From a checkpoint of a small self-supervised image encoder.
Model: 8.7M parameters, width 256.
Rows from block 3 of a small self-supervised image encoder, named by matrix and row number. Rows with one number belong to one neuron. Each number is 128 + 24 x the weight over its row's rms, rounded and kept within 0 to 255. All counts start at 0. Numbers have three digits each.
After each neuron's rows are labels from the 100 images, of 14848, where the neuron reaches its highest value: "responds to" is what is common among them; "colour at peak" is the nearest of a few named colours to the mean colour under the peak. Only what is clearly more common there than usual is listed. The data: seven-segment displays showing three digits.
# fc1: MLP up (model.blocks.3.mlp.fc1.weight, 1024x256), inputs 74-110
# fc2: MLP down (model.blocks.3.mlp.fc2.weight, 256x1024, transposed), outputs 74-110

fc1.344:114111088126157132092107180168153112079165073143133096087096116159132128172098159106126166052106101110126144135
fc2.344:106100118116130144132184105084146123132152157111101155163155144091115155135170130153154127166164173132147154160
responds to: dark on pale
colour at peak: grey

fc1.752:116142156116127173119131109100158159152107159120101115088122085120146175132136157132144096136124087118107143118
fc2.752:168136101127085118122106143157132075098124153144187180148074115095127092135110103128128123101146143167134100104
responds to: green glow
colour at peak: green

fc1.266:129136165138141176153107129094135142152154117151141117084131148122153112127135125109126136092179066099119189088
fc2.266:116085141156134092166153165116149087116123126115147151184096143144170096153146129102127127165097153102167080167
responds to: dark on pale
colour at peak: black

fc1.569:149140169121135102134134129094180120173153132151147134155142145085099108116112163139134109138118129102153135156
fc2.569:117140147148140153117105105152071145103100120136122167168107118157121153164113119098126107138129092152141090130
responds to: dark on pale
colour at peak: black

fc1.479:114078109172111138121104112123113137114113122142087182112160132152132137136118141149126159102144133137149129158
fc2.479:163164184119153127153134138116139126138145125140092111179115171099131122069108150141127142125101127111158092084
responds to: green glow
colour at peak: green

fc1.140:120097136171160096107093122145090150157118151171100139152137129171148125149142152118101122119146108125119134116
fc2.140:124210156154138127125118137143124129175134098135122113141115157086145107093103127142138122106148134118122114146
responds to: green glow
colour at peak: green

fc1.49:142110170115122117154127104130120135166148113091120107158120106113098119084149114124114100129093081157079147132
fc2.49:118163103091116137099142155163101170114119152131168176111144106137132157094124136151137154088151151104101133083
responds to: amber glow
colour at peak: brown

fc1.262:113107135165115108105124075181129144122136103127139111118115133144109142146117126099118151125155123150181114145
fc2.262:193137144152101104172165134114085155136146133119110154103147094123167120138154132157131104158096086116134102114
responds to: dark on pale
colour at peak: grey

fc1.660:136113109130124128122127059137115111130162131067175116151132107125139129135156147150120126117097126154155121161
fc2.660:108141181150120098106158146147167136126132167094097130165129122131120113165123155132144140102133146111103126114
responds to: dark on pale
colour at peak: grey

fc1.641:149150108136113108133087116108134185102136119130125115189151142101096129125157120118121107116163113124093153187
fc2.641:104137150077180116093125136116076144139134167092110180127120124091148093149131111143140147100144136099142117113
responds to: dark on pale
colour at peak: black

fc1.443:123129142138129132156107145130097132111110157146098122079106111142132110144132088105185103098132117102141187098
fc2.443:090138116169095140143118149112126111159115152135118124192131180127147133146108141125140141159149087136151109128
responds to: white glow
colour at peak: brown

fc1.260:116113150079104152129123147119114155101126123047191132135192149130168140129131158141194095182152135098133154120
fc2.260:129107135126153080112162073116101133128154150123114142135090110129129116113100118092161136076142116135107100142
responds to: dark on pale
colour at peak: black

fc1.53:117128148206134082108134124192128096137100138127125103139125095148131086128130136170114133164123110090145097162
fc2.53:142085114107135137133129151147123131107132078084129158122122120144155115099120154130127120124114136150092170116
responds to: dark on pale
colour at peak: grey

fc1.183:150167143136156115089153129183084155137145136152123112137110120133143111156156115107107098149107145124125127153
fc2.183:131143102143122188144097105118140114095153127113158123138171171169120142107106098134152119077174143097183122090
responds to: dark on pale
colour at peak: grey

fc1.72:161134082147143141123116093140166127116117080129094137104132126102120143137097147079118070130150135136110124176
fc2.72:111180101071126100104129146084144122139131097134145123136103074124159113111117140135165150105116104121115124130
responds to: blue glow
colour at peak: blue

fc1.204:211167152164123122111138140116104134158117117131110129155109100106122097103152146124128149111092110129090122116
fc2.204:094093117114110139146117118126119133176149162123147092169136153105150183108146134107142140131125147127143139123
responds to: white glow
colour at peak: grey

fc1.306:152147143159150114124119101113110167140135109097154098176155180163164114102157125088107146104094118127068099142
fc2.306:116109145103109142129104179157121107118174093154113161132075110165141133107098172116141129160113114141137124071
responds to: red glow
colour at peak: red

fc1.507:100113111110091123151132119169137133098149137141097154148124158135103100110118089121098142092126126178101113166
fc2.507:126154090104120136166157102092100182125123128103160169125144111116131175106125119160135106136119132141146128120
responds to: blue glow
colour at peak: pink

fc1.421:153083143146111104185114134126123118140094094077159150170062166089117140151171092141114149107109185118133147143
fc2.421:125191105103147165082170167141138140142138142166121136132158115118110109101151145132134093106112128145144086129
responds to: white glow
colour at peak: pink

fc1.390:087124125152123101210128126142108168134111150118113135148112153145128101107150121143139146136084131154097104143
fc2.390:149101148177097126148115153109147087127150132116092148131127137087114095146137132147118127144168157131155150151
responds to: red glow
colour at peak: pink

fc1.678:181111103132101104137155139125127162112094076133114123136151110117100166123108106126108130126125147078102175139
fc2.678:120097083123124171132108102152158131126158126124120128092117159106131095120131138136153122171173171106126093126
responds to: red glow
colour at peak: brown

fc1.375:107103160146106117140084145108096095148126137100114075106151125130124148137110156172118074103140111114113129082
fc2.375:163159135115170148117112182124126148147132128134117164101102141144150143090198139110097186123137127100124171139
responds to: green glow
colour at peak: black

fc1.742:124109118138168111140117162128137150117095085150099106108133166140119105126113143121090138095178125168080093138
fc2.742:169152129142106164129119182129161153111123135096146136126175125094153137132109155170156148108139139088144110150
responds to: red glow
colour at peak: green

fc1.644:109129161110136112142139102129162170146158133143119150129122161189168137231142078119097069108118143137131126132
fc2.644:151126146144112108094115118144127123153142108112154134127127111147115143112097108135164132095103155135122142143
responds to: dark on pale
colour at peak: grey

fc1.199:085110106103143129115182086152147167126082087144137129151103136159110127164143127096105123154123157157154108130
fc2.199:151122128135164092143089161127141082135133127137109153118176152117141132134085117176116160092139127159096102153
responds to: green glow
colour at peak: green

fc1.208:117161115108130121113160120118106103109121145123111148145127083135114181117092169179143139146102133120107140075
fc2.208:158120146116133097151073143153099121133120084125115075138136167113145154118105120133165133118194151155142114185
responds to: red glow
colour at peak: black

fc1.550:141094168186159133069115131160129124114119113116115081136110132120124139102131161130144125143140149133117097148
fc2.550:141112129122147160105122131114133148138134137097140128144093118135097134139123133144116177138099148111148129143
responds to: dark on pale
colour at peak: green

fc1.542:123129132132135108145157102147069141146098136130129077094142134162098161136131105147110123123143122102115158099
fc2.542:169107142147097142138099096096176109108084131118095096147169122122160115126145131152162139126094128127151129116
responds to: red glow
colour at peak: brown

fc1.336:141133144134149102156151148152165119064133132153090146150121110174094142120131092107134119096118143127099099105
fc2.336:134156125096119142140124142123125128172095158109125094140129112121131160150103121117126094087173121154123177132
responds to: dark on pale
colour at peak: grey

fc1.312:145132148132138113164159068129113117110142100123096102091168141111114081115143122139138049111109139128147149090
fc2.312:093156105116110113116095136136149110153110114114111144138139135113159136141139161124156154120080078086139117161
responds to: red glow
colour at peak: brown

fc1.603:113080109194111125188075137159093110141099082151137074142134110166125137102108132113098136101151145154147144131
fc2.603:164167150145143139127139145141118108121130145117158134142146145104108140109188109163144156153103121150128101164
responds to: dark on pale
colour at peak: grey

fc1.419:172153127130128132104144126098102141116127139157123156126150118092101144142149123131105116162137100141157190113
fc2.419:100130118113113113160128123154130124151135144145144140157096120149126130115130101138179130098106161177118120164
responds to: dark on pale
colour at peak: black

fc1.380:102119147109152115096133140120123110158130122150119124161115120183131152103100146119118129092171141170136119127
fc2.380:126166117108129129100134095111129099182147137111117133131107116164163113170138094103095173142132114129095175127
responds to: blue glow; green glow
colour at peak: green

fc1.666:109144118134155134047120109125135164113101132114139136133105141142146125135153106134163169143132114086136139110
fc2.666:093123107122084164139105145137098107149148114118105139110168102113144087112115168073124134120120113131132101144
responds to: green glow
colour at peak: green

fc1.350:171111170132106112164146116084121139137143107142056135076156150168126151118158134171126155102154129145113076094
fc2.350:101121110101114162147133096160164116138135110145140088149170126135129092130106178137131145111114080145116123135
responds to: white glow
colour at peak: black

fc1.105:148152106137140152133077138083117163102165167111154108152124128121166183136153127121102147123167117120124161151
fc2.105:127114123132104132128115123144148118155115125134145141138145124120074107160127152133154146162106142082129111138
responds to: blue glow
colour at peak: black

fc1.124:170081161131128171125134154094113152148122145141102136097127105139120135087100160121139131110174121127092067120
fc2.124:122168084129138146155158084164147152138138142106091130108159108142129096137155129141146132133101130138115174144
responds to: dark on pale
colour at peak: grey

fc1.682:118157096175156138143096161100115117095117131160156095124144139078149111125128116152104135109128167116077129150
fc2.682:126114134116147111114196112125138139153118130164151158124110162098129122163120122131093097115162076165085134150
responds to: dark on pale
colour at peak: grey

fc1.586:137119113081122129150101082107124121134177096110156127130148147134139115176147142129081133160140149157091133096
fc2.586:142169107168154072131086112141122174166133161124123172128108129123164133118163132129152143122110164114133144159
responds to: white glow
colour at peak: black

fc1.395:142131130146149131095132116120133153125082113111129159103160132147103149127125159115113108153114097127132113108
fc2.395:079161111119123105143115180133171119161081107163160095108091139163148111100136082161125117123145173116151103141
responds to: white glow
colour at peak: grey

fc1.45:130124103123121127174126114134127066132188124125112089131119133120104119119149121126167182123136130115112119169
fc2.45:140160142164129125135164105119122143121124139118152129144154125150127152120148168144159161098099111127092134087
responds to: blue glow
colour at peak: brown

fc1.719:123107093091182138126115179122107072136102135154140097140102144107108103152108113131140096122115160195116148132
fc2.719:156125154150097157144138081125112115109152129127106183133132099143148135126122120116097142148104127130131111106
responds to: green glow
colour at peak: pink

fc1.667:132095147131150094173110129168129096123116133115141133162126197171123139093121122122122139167130161106122115100
fc2.667:139175102139118126094131135110116125141088081151126079105110133095103173138131141174118152090132107146122196180
responds to: amber glow
colour at peak: brown

fc1.269:141087114175123123093102151131103137111124094123115143148137148113114145127105093081118092139114110129146105117
fc2.269:122145136147073099128138130142135147158134130139130088138143118136109095132183118159138127114167148157112149149
responds to: dark on pale
colour at peak: grey

fc1.114:125115179094115161118120127118131122138162099127111136097156146084141100118129129114091142125125064121099128105
fc2.114:142145100134152155100152124111116127136130156104126109101127148122153171143137124123110143079168164154176151149
responds to: red glow
colour at peak: black

fc1.615:150121075113120117149083100163086118136089133147145123131088137127112150136153122115114125146145124118102132131
fc2.615:135133101142146117108125099085117135129118120143142170133099144119121112127151166159153131122084124133125149113
responds to: white glow
colour at peak: grey

fc1.78:085151060136126132141110166127145103145146142149112133116118134120117116122098112103130160118146121156141162134
fc2.78:093128133174077147134120139138110137100128113118094111146100146138123104094132149121117108148147110147176120114
responds to: dark on pale
colour at peak: grey

fc1.574:100157121176109137107105138148101108151156159161105167143083118118104098149133121144102145081101147130126158102
fc2.574:133144128121138113157104127096164122082077098162154124123163154072113191157125092087105138170145128134136135154
responds to: white glow
colour at peak: green

fc1.85:106141085139106124140121101127140178155156150117128105117085116124124177122120098141129090134087108124123104115
fc2.85:098102134153130111134150135130082087132129105148150158154135099128062147085162101153135171174135173145143115143
responds to: white glow
colour at peak: black

fc1.215:107146141106184164133091127159135148163103091123171079135090128134129116113164101132101109123146139131168123146
fc2.215:120121132102098151147160134099101103119121125154110154142111111077110123128097163113114147159125139090112127163
responds to: white glow
colour at peak: green

fc1.631:110099134135150127089134147099114114086165154147110136165125114091151102124169156135102141159148125135145129138
fc2.631:140147135087126131089115112123186128149130119116153110129151115141142105142107127115122130134123118114125127093
responds to: green glow
colour at peak: green

fc1.160:095150177122100119149136102136178075100111145168109100108157110162124097121129122127095149113148112111072143130
fc2.160:124133142102142144106127138088104160129136102079158128151105161160163163123082121134151146148097147130140114131
responds to: amber glow
colour at peak: brown

fc1.5:112137139133129133103125146143129140118138115156103135124092111122133116149087179158155089098085117077110156088
fc2.5:133117138106104136138124135118145106130110091077105141098163151137116107158114148110150148137135127174100155184
responds to: green glow
colour at peak: brown

fc1.229:165124138105126142140112147113113141148137099154121117093151103130144140170170126103103116117154159101135097159
fc2.229:153140152090113120090162093140143105141135127108116173158126143116131152101102162132093137141119102133125132098
responds to: dark on pale
colour at peak: grey